config.yaml
num_classes: 12
hidden_act: "gelu"
beta1: 0.9
max_grad_norm: 1.0
Rows from block 4, named by matrix and row number. Rows with one number belong to one neuron. Each number is 500 + 25 x the weight over its row's rms, rounded and kept within 0 to 999. All counts start at 0. Numbers have three digits each. After the name is the row's rms in percent of the matrix's.
# fc1: MLP up (model.blocks.4.mlp.fc1.weight, 576x192), inputs 48-95
# fc2: MLP down (model.blocks.4.mlp.fc2.weight, 192x576, transposed), outputs 48-95
fc1.396 101:490481501509419513490506559531538501482506501532515487496513498475484506498550502457499446466517506449517452493490525520465494485501511520481504
fc2.396 103:512450488541488509510467451505501534501520550498523544508475506510471490512536518506498500526496496514470529505468546501539560488520473524478495
fc1.397 100:436472497471515475537508484494505497516513484519543477455543477533502491527484559500489481480483492476510485547484489472458458517485480468496446
fc2.397 099:506538505476492519470487497516505539470525464502517552498504535479500511533502535538443476496522519469525507506484474517534471493525481440491539
fc1.398 111:512489494510515453494481491504543483461524458543478483491563476520462522495491479501522503451499496444508513517491515535511501496459488460501476
fc2.398 084:495533518470498505496496511530465510485494509499542510513473559484509501486491480502494515466517564494503488457518479533517526501496477460530472
fc1.399 100:444468498487513494502487507503503462432488510498486441500542474465455514486524525493466486521457474500502486500514500467465533517485517497490497
fc2.399 066:531471519521423491481488545500531483528533489520506537475533500491512490496462509488536501474501505515569475474456443474516499490483483488525497
fc1.400 098:504483503451489516480519539532485482477560530522507506489559515517471505523532510560506474506499499450468506512486481497454443498497543489466487
fc2.400 087:515532484539466478486508491468461467521492484516452513482493504506499509479505490449464521479477499489481456483520470532487492434501440510500496
fc1.401 100:505475483461458498521532502505537497480501475518492455507555480447440516509517464500523478496477474483506486501482528475508514511505524479463507
fc2.401 081:495470522525486467473481458481486518475503463477524507473485501506492516482539516507527522468498492534495486453449519500538594479515435498514507
fc1.402 104:531465452487479463490476480516474480516467518514516508491499511501494512517489508493489514488490514476481505527463494513483492454470495532489507
fc2.402 095:502511501568511516567484488512462479482466517498454475501532480446502524493474464481520473507466475498503509492478506460472515490511463497488486
fc1.403 093:517489487514471493524481515512521523480525534509522501458526464519492504464518507480502493480495498504498472486518477509490476537504541492515466
fc2.403 105:460533528483480482503481470499499530445490515461515491478496498491517524524496466491480455500488485462495486451526481514485507515533459502543482
fc1.404 104:523516493527469488497485496558530445451508458516483491492527451498495491487491482516514505497521518502519478487520504458487518510496470490497482
fc2.404 114:485512498474470470462477534505477518505501489496508526507479518536511482482514478499481507494537582475513491489510522525488527513508497523527475
fc1.405 113:452505528464502527486527517497503491543483509533499433488508493477474519478475481430471463521496510469507510513508495512522458540495481513478463
fc2.405 098:543546532467518498473520496505482467528465502493482530508492520510523500490500508488508512495493498490496466491495522511531471497464452443504526
fc1.406 102:467477504512509520499550509485552496491502482532511508486536503498451524503487500464498526492501493451499519496456525448464506538484482500493513
fc2.406 080:476500514549492505546463521497453496475478503492491555523522516519547480469518488512502489454486522483482502501506493504435450463552472494500515
fc1.407 104:477486488497486520495558481517502433482497490507482478495509453531465491494509498491495534500495524509510466517522510498516498511487504498513473
fc2.407 086:500463458479472475532489532482515507512517473467529517489495523492516468477519483520503476483511524485484509509506544514501491529498547499525481
fc1.408 088:467510480531497473553538507519516481503525515500471470524499490530465496476504508502480467518522519472514507488510486511487472546498430521475502
fc2.408 120:512538509503504512480506485526511475562512537524495519513502516485492524492510556425515553461493467536515469487480500475565500467450461476485531
fc1.409 105:523457437505476469493476479536470505492455474537515483501490500536501519509511504488514505481478526478484516506477489537492484453471519495467487
fc2.409 118:529489521558585549535483505507488492463454463502501484519529510456511514485480456526503489523464481475534501470486523455486452503503469460471494
fc1.410 096:504481497481469484540481533529546478496524472510507449492520462456452535521492493452490506471513482476468523457478554504483529510492515519512462
fc2.410 074:528474483522447465462504474479466497502523428492486486485481506498470515491515490522506529534485484550479512469459496512532504509524478504510489
fc1.411 100:512471504487437495494510510499529514469500487516516471493527486459487524471489485488524466461463482502514483479496532530468498534516530468491534
fc2.411 107:472481512529486509510439465496495543502534533494531518489484479485465503509503510499483521510487498518504491479461504474537536504529447477499512
fc1.412 098:498522524496516495474504536525525549459437503511476488476490540487454504488508511513481536524533501456525532478499508462479498514516477513525525
fc2.412 090:496526471502492505517538489559460457513491482535494493514537542465515539513510505473518501453463491511512497479492500519501483479490502507461473
fc1.413 077:480486481495489474505540552542533469450541496525581500545557497536447523488527460528491470482522529492494442520497524473514498463494492479493502
fc2.413 056:482496500493503492484509503489510492553485519497489511514489514494524487483528484491456487525521476480465471547504510535498456493535523504509570
fc1.414 092:533486503512496501479503524498519477509524525569549494491530445488483555472465545479487506467542467479471485526482518473487523498454526480470484
fc2.414 075:480507549509455496493494489502522521569501460520500498490481447505511501487512570501505528441531492512491454559480511470524458489463491490509461
fc1.415 099:468485516520502494529504514520528493539540535514529514514504428520463532517513492498466422508512514459501449536492521484524513489506524523462531
fc2.415 064:476512529487453458504499474478472496508485442536503495501470541512500511499486507533472484469504509500481531524483482530507475509510530429544472
fc1.416 109:453494531475469521503529531502523487536462488536534481517532481484481497489464519446487492535513510497508511533506501514498484511470480510495475
fc2.416 107:548547520468495491452515525507468467481492506505482529534496527529498502500493468523477516507504521491500462475499497545513509485480470460511511
fc1.417 105:529489500495501492469456496501478521482506513532510507470507481532481514491480494462517489489540527473520531496511489515535489452449524507537436
fc2.417 093:455511469518489534474519485520483482532485480483526473523499534474525511522483549455487503485479505510508543535490486520477474426519488503459491
fc1.418 095:506483484429443499488499517525554463480490488493499485498507466487504522482493469511487493525523489495488496485483517472517487495519503516465492
fc2.418 095:483505512488454466525522508507463477511477465500475464527510493519518499469479416493517524509501521533469490494510504498480501553501493521553485
fc1.419 065:500478482495491453494476468514502496507524498485527499528531539503490502515472508467512480532538477535467501519508514479515515527466517514527492
fc2.419 042:517511510506486496495490504580486524529535482526532508536493531481487509527480526483518502480488512480519540511501466499518515493531504507475468
fc1.420 101:468502516537468489525523487499505494471533456519506485524522524529488499475484493481503483508517507453537512487488526476454469518498489538517518
fc2.420 092:502489509480458437506496495506483511529506499527527482508467489544498479464488472517507513503522535516489457476500535518512556570499464536547531
fc1.421 107:477498470505530493483521519513529488496479520508534477479509511507481573474482490479510472527493501469438459524523532478479535502487505497491508
fc2.421 121:522506541515481492525518456472464527504469466525457498493451461498478537490476470504471520476524482529447503464471479469551478487494489469531494
fc1.422 103:514490505544472519478490498507533503458542503501470501508584512510479518491520520510490489525518495504496498498480536497485445460491502497457533
fc2.422 085:500500505555489511483456511512513507512527487481481540484520520500482486520504550505526509498493506501481505551462553516473541435508473539453482
fc1.423 101:537473500530471484481488500498505478490532480509515548517491485564470545533515493528474496478530528484508520492515525517529497485453511465486503
fc2.423 098:509486514540558502529463496505500475463519470474481550472530520487475502478495475519507530493490477524498483498475516509480479477482462509483523
fc1.424 108:470483480491509519524500540467489519521523511514525539496586473462478491483493502506478444494474472502475479554505481491493512469481514511494488
fc2.424 107:498492511468503497505491520475456530426473511529477514531467497520555468463514450527463490509537546477497519474528519532476468468506513491507527
fc1.425 087:507441517479508492529570525485505492515488509531492529507485504505503490483513511480463463435498518493490498527452487509526456500480559488470496
fc2.425 102:524473486525512494513514539493516458463503501532504511527544512470516479487465496528500453465514457487528526567505513507511505517512509496494508
fc1.426 103:506490462500512467486511506487515503485515486516532540457478510487478512495510478463484533451512488462523469521457519467463513511443500492531507
fc2.426 058:545491522509532491493470542471516485542484520535495525547518472487479535490470487482526518481486510513494482541494563493479481497496501472546518
fc1.427 087:466509482491502510524504486507504504513510493503505519474481477521477545476486478498498513526507528503504499488536519468446513493495473486451513
fc2.427 115:522498475511479430504500495455502515513515502528462523522470491511485506460489458493497483512508478495478477528496477482508476507519518503542507
fc1.428 096:509444475466504522487488497537514486502465513511517493471493497489509488517532517523477496484482479459468489544496495481509484435483527484487494
fc2.428 091:498481493569520475578484525493453461468475503488465498498514483485533479465511479489516486496470504504489497481508512504463535521507481510496475
fc1.429 108:500492489534445450516495455511537512464548459510520503527521534517483517482527513488488497518512500501517463505501547450475506506502469518497494
fc2.429 127:496503492495459519457507531533495502528540492502508488518493492536487501514495523526493536523526560510515502486501530528488521502504483528496481
fc1.430 101:477493499495538507507481452500512520531512522538569474484502506533486507518497520486496473511506494449502483473504471475494461484486493543490454
fc2.430 088:481516503474534470492485484509482508467498490516516501486451560489508484473539526509465489508500510488474530490504505527524450502492504505499510
fc1.431 088:481464464520520514519501491498493497504504479495520505486495516527476509556519513479483497493481523526515485498531516513463483469484503517491536
fc2.431 066:473504504519453511497478479488518511485480493475478532486492533456528514516507483496476488544480494496482503453522526485508521490515532455562477
fc1.432 101:450482521545518528527500510480508504515487492511505490516490514517450542518459512457510498507552502524495481520536612463474524469476489485490508
fc2.432 114:459489467520454455501503467482495482525552517489514525455496514495476512477498493478502523509509493546465487535498478538470516480503514543505486
fc1.433 099:473510469548457514513519469539586454496530537494502477497521454528436525456535552521520506499529517501512478499492521494481500496509482494489501
fc2.433 075:500491480509498499496499507472466477476490468489510517513477551509474515450520422510497518501510522505489482505529513541477501475504490558510490
fc1.434 101:460492532512504512484489517486540528455479522543506460505558497526449499453513469490476509500510503476516497488506522457478497537499479512494490
fc2.434 084:505515478456516481533523507520452469522481448513492474540520530483552487478511447494526526513471513513487459524500505519490512538489499494500514
fc1.435 114:526487487526512504503469518526495537494506518562533485485550468499499513474480505448487477478542489451494520467507557523498479514485502484508465
fc2.435 082:510505491488560492497495486509460496483467526534504490493496512474484531492503520474473469502523476488507510446514544516483459486480499457516476
fc1.436 110:468486443501505480569502521504568465525541497491543500507553482508485505476531463530510490519519481493490491506489541459461525487496488486459467
fc2.436 133:512472499476505506539496501490481533462432540503479481540494500494492485510493462529472429528512485467498526500523527479476518513540537492521501
fc1.437 097:500490501501487510513483522482529532478459536526481510502509532511474511502441492470491535500503491473496530497511509483446460495493494522535516
fc2.437 103:514494522499506493547525468548448503477449454516495441528479538480506516483532482503488473493500482512454533471517501527517504471515516520487488
fc1.438 100:548484515478533485465501472531507540477506508555543479507523494510488547513500487480528488446541485465469530531513517512532529547484529443487497
fc2.438 096:536509516508470520505531499564513491536488523538503504541508479486537485491499534504502506462499476503520502459468524483525501447462486467456532
fc1.439 101:473480494562481518493505530505522532471501494521478487482532476519468512532497523469508481498482521480513488482550506479518483516482521495490505
fc2.439 092:484508503478488479537499487500519523497489538501492445507497482497523504488478446504513481514480497487484500493525488478488508567519513525558486
fc1.440 104:484490477482511534526495522503529462500523509520527489519481456513477493514544457532482505525516498465461499495531527500453515519496513461501478
fc2.440 091:539504501480445483483488511497459510486492516504491538526462562516515511492507491458458466479539514460497494463473494533518465467528509475521526
fc1.441 098:518484492441410485537516517505530475464491487502490502505531491459474523476486465504478499517531507486497477487484512530441488538519493498499479
fc2.441 096:462488519514449448500472479483476522536513461487500484499470502508476501467516484498484514527509512533472486484468482493523517534536502514552499
fc1.442 099:482469481479433505524508537502512529484505470530497470501523457478490518464513501494513447477468486513501466484503539525463503513515522479494520
fc2.442 105:486475533535493516518452468485502518491518518474510484487496486492481496495511502516485518505486493537489473493464513464531525513507457485506499
fc1.443 101:505481507498465507528507503453530523465463471528500476462524489478479513486518541445515447482504494492513520505522530496471489524466480529502474
fc2.443 078:463532511512537488509460478499455500480510518504517518494494509483467522504510468460489509481506512516481480462478495498500497501517441482502470
fc1.444 089:497485500495510506493453476522499534453554476533512504523528475485465521483460490519489493510497458452488500495545530473516507542476521477515467
fc2.444 073:522453462535521476529504513496480487477487516533499504526482469503504504455492473484528486516504480493486483442481517472512501523494530496543463
fc1.445 097:518469493483485511485475484544519469501521528537541511514510479511467504481505527470532473527539524494514489503454488514431501489494481507485474
fc2.445 065:489521523507517542498458508491504515476473535529507559483504493491515533520528533498462496513532520495502481514484474511469461517535484472495500
fc1.446 093:489469508503440473535538491484533476518475515512512472472502490489504509489487508471494466467526512478508454534471496513540545467465515469486490
fc2.446 062:473490508521481476505495505474482481545463500505514465514495515474536529468482532463523510464506484512500473534494500497488484522486534493513485
fc1.447 088:499453519509503512533516517508519491511487543504452467502496450522502499468486502510484491464501509502509468495507498491532483512494562450510481
fc2.447 105:482478479518496488513492539483511484466498524515496517515525490504485499486461447532476468475535492484515525544495499501487503523540533471538494
fc1.448 100:494484518472515491548513530499495496462558480506513487492509531479468499499478530487512471491509465471501552466479490486503505510456499494523465
fc2.448 094:487506486486544508511491541472466486479429477536492488535517481502523483478463517506517501480483494481531463476530458463479449490487488460509525
fc1.449 104:501477509476502519483487556524501487448481506498497473486534501499508490490525494537506492502456518528487496466566476469498486485509565487485501
fc2.449 097:496524472559491494476478528482499492469501500498457490488522483491501487503476529494514483501477479475524513472491448493465477472512477520475486
fc1.450 099:481509459525525513504441528481493524493501486499573508489514473489461525505489545462508464529515473508477495541510515509527544472478427455498498
fc2.450 142:490467535493463514491482498518506523475514487469529509462491513505496489484541505497493525504520525515499492429489519514508524495472480523495497
fc1.451 109:483504531520484483550512501511517460527464477509485474468524451455477520515493490478466472517514481521518475486511539476486527501555491479501468
fc2.451 138:457509498514517492498502511517454471554442447504520499497493503494503492490508509504507544449518527542494497512490486501490514481464512465491469
fc1.452 085:476474504488481508524534566503525488479492456477482466474509528486460549526519503486493489494483502479486501475509509521510506510502492496510505
fc2.452 106:468496498495450434517498490481486500516512480496469450521493486504498506463501442500496510518490498511487465473510486491503518554527490529553517
fc1.453 105:501501488513517466480476520513507512471513523546528498523548466534461523475514472490490504504509517475499483491503516481519482500461502457465498
fc2.453 084:485467581546480512514509502499511498527478511473538541529509490492518516484486488506501501471483486486490509486518520474465517499515461534504489
fc1.454 093:482471460539473512501462493549543509488533496536562471505537518540452523509506528494527477495528471479496525529536543516543516498461487471485482
fc2.454 065:508477543525525514540514510479484503532477527523497438499465473500529513486501557460497482529501493497481533498482515486485442489476555514514479
fc1.455 093:506445494510496500506475536520566479493524466527520457492548477478483526498482511508517465483482487477509445501508515458509510502535519442457526
fc2.455 069:515530501488541459501450492484511542500490491479518535467459499490469511495513490520474512487518508490489507473489511478516475532476508493526473
fc1.456 101:493491517523471499476545490484494502483466514511495429507535471513495504512500506436490484491509534467503478519479511472502511488449507554526502
fc2.456 094:529507507487471526503562510533511473550482487541480494524503508466533508488453488473493523440502464513522467497482511488588496490464489436497508
fc1.457 099:497485533451432545490533483504529483502472521511482526499545459490492500452507521505509516513521479496508491544487517456489479496485492499463498
fc2.457 093:489539508505527479484468510480485465469496486462465507506524535503504478485504461502510524536475531501477464493517486532466506456507453524485503
fc1.458 104:463472496503471492549519472505513466491490465502500479502469483473476486524484551489517470517524473510518475485490504513508520523466483484511471
fc2.458 133:480483511474496508522518524499538486541439473481515464521515484515570440469498471501540516510502516502512483472548536460477499523461519515510450
fc1.459 095:499481486485472515507501544500540468470552473522525492492507539509449542540503512471492506475510519461480531500469531477472484465482497513507476
fc2.459 075:517516509445501483499533476520501519476501473480489465494466499495472492502446456485523534486482509523476493490494511493532545531492482494525488
fc1.460 102:476496519487489517522492491487483461502505533491507475503516428489505490490521525544466508492535531494491520537489483504446499485519503475472439
fc2.460 073:512496460482534514484494549516481457475500517509479474493526517510490466491469489483496501527525513486514501493518511521515495506474485515463517
fc1.461 101:537478468480500487479492516524523523495503507542521480489526491496473511501487511471515546443511492452486495559501508507539514497474503482500477
fc2.461 075:528499516486474472498545513556480507550500553496508486526480489506523516504502548458465524468527509511503511495493527527495506488472497489508510
fc1.462 100:536486502521504497481497485510502488457455501508536431500514486461492499550499534490544494501514486486499535490515488503475506524453519479467499
fc2.462 071:534495493554537521493508521523509487490468508484482485507498469491489484500471505521535504516499495497508517477498513486461490490489537506435447
fc1.463 096:449478475500479510507524487549548512476476520497489490530528505494484517537499488495496455502491520473476476525472504474483507496479527505495536
fc2.463 078:501524552480518488492508441521474466490487528484523512485467518488466502463532475512466512477499471528456480497464524532541551454488450488460515
fc1.464 109:535497458505528503501471483522486524531501482540548508468488442504478502531517500504487510446503487451477488500489469537518517480491515472451471
fc2.464 110:494476522489541470518515510509465493454481506514480512523448504546513481426529487494492523482548540509483501418491529525504475479472492489499498
fc1.465 109:502494484531492472495478456490507491504495525498524476507520477505488512482527532471529521502482516471502500510514501465499523478466487501473525
fc2.465 081:501502489560437490535494489510454469489468499512438508560523469471503523507482476485524498517482494512479506505486496486480499449515487471500545
fc1.466 111:481498494520463478488503526512536516487494513501471489494523506506488532547491525481523454531510518459485514500463512497479498478442525522478534
fc2.466 086:487539592492513491505472453494497529474508509507512515509469540484490543493552513448481489476485514472511485487479488512532548512500422478522483
fc1.467 093:489487522515475527546522517501510483522511477513505536495465480516448525516519510475473453487504498499512444482477514496531511537487496502510498
fc2.467 105:512495495539511541515503532522519452578449474501499465538568472497536472480482491495536532508478486532530471511515500458445501471470504523485492
fc1.468 088:482487499496479524520550557506511496471527461483492445480495531482473521518515498525500473474510499486500507466522520489528514514508489490508490
fc2.468 108:467496492487450442527509487469465502515490479494470464518484495517503502469493444503505500513492502519482479491515498491507509557525499512554518
fc1.469 089:542509528482516521504521522512512492511490496477479508493505487478494529506493483502492514525480440503488525454508566482527469485511525520514482
fc2.469 108:492554496433491513460521486510482503497535560505525563468506514502465521558477502505472512481518530486500509501491477545510528536504498485499505
fc1.470 087:462474489488494497511520503483528457509485529552524474533531514473477543497552480462472461520505512492492462508483517525506478468515495536483522
fc2.470 067:550520529503494466461531490485508498545496530522472490516473482519497524483528471498502496487497472514459476545462482483540436491452499449510531
fc1.471 085:485480506523444487518496523500524502462464477553486499479498488508481523493536518439479462487521475462537492519506502529494487492488496471524492
fc2.471 059:472495498498512493457479505499505525495525544487490525521491508503457545496496486453507526519499511527513525525469440477530510518523486470516487
fc1.472 105:481481496539446514500531476531524453486551486519498445526506503535479509488496557480529478525513515501519513475500526477476465484497491512497476
fc2.472 093:518457476521490492522486532534501504463515509514530517541477472515476477477509498505507516483520533532526518486512527496496548524487509513490495
fc1.473 102:495498524492525534484513524505524516507493564495518482486524477491458520478496457481488492499499499514507521511555535461518467525509503453492504
fc2.473 077:541528462510488504465516498506516480472558503518462528483516517507482489505447501457521508442493495490495499493465513532512495475493434496493508
fc1.474 095:515486494535494475520518489459519456524521489509483450482502493501464496497478529463522470519539504476497493497536491516484484477489466529484423
fc2.474 098:512529536478546531517543507525492472569477490541508481538507513491508510505483491481486529476483486511532474502507516494564485501449455472497524
fc1.475 101:493489507572484448480518501523535482478495481539538487493567535535471550447521508497506526491458500504464482482544524477511500449521525491493496
fc2.475 065:495493530473566508498477472528482523501469506489520561454482535453484474511515479479506525491504495502489445514487553487533508537503480438519479
fc1.476 094:480453528469488517519558501482477433495497503513494456512515490480478503524470497462498508492509480501521467506482502504555493565499499495503493
fc2.476 090:482502482519504497507538509521464438475497480552483522518494492484455543478472461494467507430505466536470530490473469527538434464488529472498500
fc1.477 092:512490546514481523504522504484513490527464530486462494462515510538482529523480483497495515521493469501481465496527530417496484474479576498480474
fc2.477 143:457559494448430463467547466516490485500531510493523502466501530501496510523486442470505499476506504516468513502519456561478536466535493514515478
fc1.478 091:486483541473490520504540465513520479531468550522461491470523491528482545496461497477505491508489492494479426487504539460492476483464581498483491
fc2.478 129:452559495444451455465535465502502491500540507472531516454494528505492503522490457467503511475507513517467505510518464560479547488526511517519468
fc1.479 102:468495452505470485527559496521545487497523501506509460536504462498468513493517528523488451504500510475486456528487501479534500503485487489494493
fc2.479 108:462533526494495471513516439488460463497472486498502498505483529484516503459535474459476495482480481521464490470527498543497491453496442511498520
fc1.480 108:485458491487482460489526496486514479446479464505456511513478467516466470465522555507537488480501522505535515516490470493512514525451484477532520
fc2.480 132:500482518446473505520516490481518524491498500465524482505457518522563434485530489497543490529491513475497503464526570485509530521496511521491502
fc1.481 088:487484535468506523501550460505515477535465565526463501469520496522471557507467482479504477497485505488475421501509554472491486478489569504485489
fc2.481 118:450554492448453463466526464494504501510551523462545536445496530514490500522506487476504514475509519512472510510520471559477540490530516527518462
fc1.482 106:497490498495528499512506502476520526469460523523501491472516525488480496534435523443492518478481483490507520502539492488464465540490495521544499
fc2.482 117:498514504501482471536530455509458511461472482535475463531482530483521519488531468505467446496497471481448534479534507531495494471524494527497513
fc1.483 103:500488512516443475513550471519533458451516468531501444491506488472472509497483496496497476498501502475508514485529536471540483520496499474496442
fc2.483 089:479450487530470475530447527513469528510486499488510511539475500498474484464522499529509504496524541511499528499490517484510546554516489540512472
fc1.484 116:503504457531496515526452509510536480427495468517532474485523477543427515482507559474544507505514516508462518495573507494489482475493499468508460
fc2.484 114:498494525469489493547531492508456507469469500511508448489463528465511498503502506509496492490525516506464547463517485516526477490505556466506485
fc1.485 091:448503496513493516541488499507512467497507460515495454514503485527465512513487511489475504514520546464473501466532508486478526467480476483506512
fc2.485 085:496499503498500418510496482471516509512529517507494519494474509513479520449502508492499497505516490504464462516490467490515453535505501525525508
fc1.486 103:520472448504503486493487495504494494508475536533493475501488476524494517502515499502492507494497530450485489514495497509554504459472491482452518
fc2.486 093:478498507560564511560430487502459507493475484482483517475526471462487501485498474472506488518486505503489514506478490466451492500515492549490486
fc1.487 098:506507505516439512481523475513501489518535539491547461513516535527468520507523476521521490500517517498481496471457483491449453458478550472488514
fc2.487 097:549494526516477474510458486485521530518503490490494564481476484508484497467529499539498523484530520516474476503450532480501478524483466464540501
fc1.488 088:482489520477460460549533566516494476515485480484493466480516528472498539485502487490488473500504480473459498458488508535514500500522512477500534
fc2.488 093:492501493490455435514491493469474504529509512493480482506491499516497499466514452502493513515495502513472456487494467491498521553516490486553515
fc1.489 098:523491501516493486535518471528537460471532475524489459512511440464438511526517511506535463477518474467483525475508541489515497511496503472507444
fc2.489 084:476534505501497489537514460482439512487472522493528494518461490477474517513495496519515523495508491535450518454519500503504526476510518466513479
fc1.490 096:481469491537470469531484516526524442465524485516478501483536458550484523475475529489523454475508505484474494489484513487483500481450514484505492
fc2.490 060:524496481442472506447527485499544528499502538519477493527484519516545501500440464499529523489502517499512512497489472497538452533472502445526508
fc1.491 101:490491464523515509517467547512516535460479526556523492514530469506457522482486552448522461465508505492508492496514509532515473461481495512478480
fc2.491 109:501507495490473519503510506504529544429480482492479487514495499488532494529493516526495436484489477439500526453539494489511500494520504505472495
fc1.492 086:477471466502512458533494521521512482514524497487521481507485473556455502520463534488522450496534518495529493507512516514469481512431497518499505
fc2.492 056:494512534478482474451513478483494501479513467517518517514490528521509531486486490486532501543497491502520524490523449531522535461473457462502486
fc1.493 091:479469488505519476507483505517489507487504484516509509472517486502499477502503554472489482462499494467548483533521463487481494490459471463508500
fc2.493 118:507544517468487504454501492497497543509536525500519554475470505525490517527503490550448511491543541490476486505494480533515465507508508482502504
fc1.494 096:480461497509500489469505487486519491510485487571571421476482485499480575499504529444493517481526505496494487536529555482490512505482499468480462
fc2.494 092:491485517522501469481496492469521528544502503503473518496465455517482516480504544498486514495518476499480481540472500439543476492475517493507506
fc1.495 093:510489514515526524473500526520543541510519564499518472521506495503476535522484466527486487494524531516476529471521546467481463538503529503501524
fc2.495 097:503532470483474512456495475508524511495572516466497553467486543499469498515500536424492503490494504484521503509485487533524517485513461512492489
fc1.496 088:487494473466473498506499502485515506503469450515477492476482507530423530543525532441500510507529515501533528517457547472513482495500449513492495
fc2.496 092:467508479516500464432493495476524516488521540491454504521480471516471519488499534519464494531518475499484528525500455495510495490550507498499531
fc1.497 103:515494502502502475529508494511494452509532482538498484500482440506463497508475485466538477474524491516485500491483494502501538491459496512490454
fc2.497 078:568549497516531492479542503520481446484526519506482506506535566494481542532495494519496528527489490530519529501504493550522424486490502511487543
fc1.498 096:482493500501507497523522493483496459495446543536523428491513468486467500479523510467503452499502498476509477447473509494509512486480451502488491
fc2.498 117:495475520506490511460468508508528523516491561459511484518508492511501480487543532538507514525487512502514479473500516473471514492466485547488482
fc1.499 083:517455530491482502546535515483488525534498533517489499514513472506513482527459460508505479457506495507494494503520463500533486515490587478496501
fc2.499 111:482486481508506487511502542487492467455483506536495505526543501496512494506454465517491443482518467471537518548515502512491489516524521479518502
fc1.500 101:492493507481488483534510472504504470522500537510556532513501559461472550502474498497466466512518507504469458517454538475491506467476494522514466
fc2.500 086:496507469524572492532526484478511502497529507514474509495485482508474488471522451500516502513498487533474482530502505491506513500507526557476493
fc1.501 103:446448463519520500534479466482522529471490457521533497500499498492438491535508525485550482480494486498484509462533497506511491477475513486486506
fc2.501 104:485476494454503494528484547487498533500482475476522500515478519524527444468497511556509479530498534454516502492524519467506480539489540483519496
fc1.502 095:495502519491530512501515506530515508522484489530494464497489510523490500490476476457495483515505525465499513485557502493538502524499478484519468
fc2.502 081:461504502524469538454533504557517493510491465497531498498513542486502538517495519482493508555506496499512521495470484520504444439517504543447468
fc1.503 105:482495494465475513487527489498525487514451546519473498481550454488495536500490481505472481491477494465454468508468510490521496500526527494465523
fc2.503 089:490500536517518510501511491546476488525443498554534478503499501504500495494490515421487539468495503529501462491472482480542482488465488454477502
fc1.504 082:471480491498509526529551488506538509491518501495475466503524506500500520530482490518475478513505511492475486467514503466510504494497512495495494
fc2.504 098:483507485485457435547517477466480509507482511511480469511478501509502504476492463520491485512488501492464471511516486496494477546516523510539505
fc1.505 096:471474506450503502505505456500515453517471533543476520527525514511479543494456535493495516508495509462485406488467515495459496491475537505469519
fc2.505 107:490548500492455431505530463466511488498545540489493502469489508507498512493494486474508478489499480519457498533506450541488499494525529526530505
fc1.506 094:491485488509501520508507515500530523506495535535547532502511488510468565457474525472488506474519511470466488550474541466480534544477521492470499
fc2.506 085:522517534520490518496497500509521519562500491546497511494473468525522494495510567495519528474522492517497465510460520460530486466463498485477482
fc1.507 090:534497457509474499467469502530517490482513520539540464510567489503499512466502537456526514432511459467510490530541507500515494495486492505474430
fc2.507 078:515519480522445518488544507517504511480500511530484514510479503499555496517504533538465484428526481500506527513487502491534486467495511487434502
fc1.508 111:520495489518444483492477466515527536457543481490522525523508532485447527491522500517474505531499513463496497490482538460468486478494505502522510
fc2.508 111:510485465493477515493524527536497477502540491504520464504539480505515510542479543525527511528508514516529529476508534527484528531492488552470488
fc1.509 098:485505498493465511510539514541516438471505510524528452513533522483494512460500480512492483472489508491501462468482505502471467488511533507507497
fc2.509 115:495461498534492504495449455506523538525512517484499539479480503492471499478542504504483528509494493539481467492452499453513498515487455495501505
fc1.510 104:484496477499531509518494557475509509479542531493548505496533480503475564476487496495539481506506495501466493478484515477457489485489502517471526
fc2.510 101:539527484468477468502552482473484503512488489547502460503466490528509520466490464476449508489527490499497462489497454492539436525498486490538527
fc1.511 093:521486505504471492510492496509486507522510453506498529508466537512459530497530527493496470461510500476484462490475515491528496506449522505508512
fc2.511 103:481471477549487537514515519512543486554495519496463484520531459486577472486474511493535515509482467528522482528498492429486502503455508546459495
fc1.512 084:495468503459503513511543532517582492525510518545549485450550488481458585472512502519499521486505506467455464530505543469482522491508544507469506
fc2.512 094:540561510446526508475500482499521541547512510477526549462471494541510492511514526495501548463527534484495464503481491492521516507475490472503474
fc1.513 093:500467543482479503525536469491516469536461527517477488519518505542483541488462503477493517512490492496476416506489532442481505489479570471486501
fc2.513 123:464551490450450441474548470492516494496537534472513497451492515511491507510487461477505488492506506509468518516533453558478543494532538522522471
fc1.514 089:510483509489511482483502502510527467440451481531528460496506512495485538501529517464534527496487538491501523489507530494497505542496502487512496
fc2.514 096:486488496548462556485471499533537524496481501502500508495528508469511473493503500495507512545485496516509508475499507457476515419481502495473489
fc1.515 104:512468492493509491499500484495582511489516503521536449507527443502461513518530485512514455456509542475490482522461509496508555532490505447466496
fc2.515 106:520498500500510477578459481502504544464493507489484495501456530486478488466510450479497484515511501478472525501475516476511497480509513515514498
fc1.516 104:472480522426431532484530514513509488521521528503496529473532515512482510503519539539504499526516485468478495520484494470462458509497520494480496
fc2.516 106:506554495521504463487494485475476461491509485493457510489515532489486515485508438477495524487470499504473458505518483553475501445513431506503527
fc1.517 103:479490455537513508504474487518544523482499476539521514511483448529456499516494521476524510482511489505505493461539531502488503535510502493475506
fc2.517 100:539460515502532539540482536512515514523470453488504495524524487490524460468486519541507517509494499485553473488477547409524479518440494474483510
fc1.518 095:489453465487487514492496487500538475464497509540529465495536448499489504493494483464509509482489493476499499538484497503523530542481458459480512
fc2.518 109:534486450498519474479476494513554511516553534494513548481474548501473498461525528491492530484507487514503479499481505502551543485457495507501503
fc1.519 091:487486464490494530527499528527511493502531467502569490474475522481479547472465517486556495503512466506479530485509569509464504506502482504508415
fc2.519 077:508479479497526508507522496464487497440499522491473490502487493470517531485525462483490464479504472478511517524516523489524491487518545500488489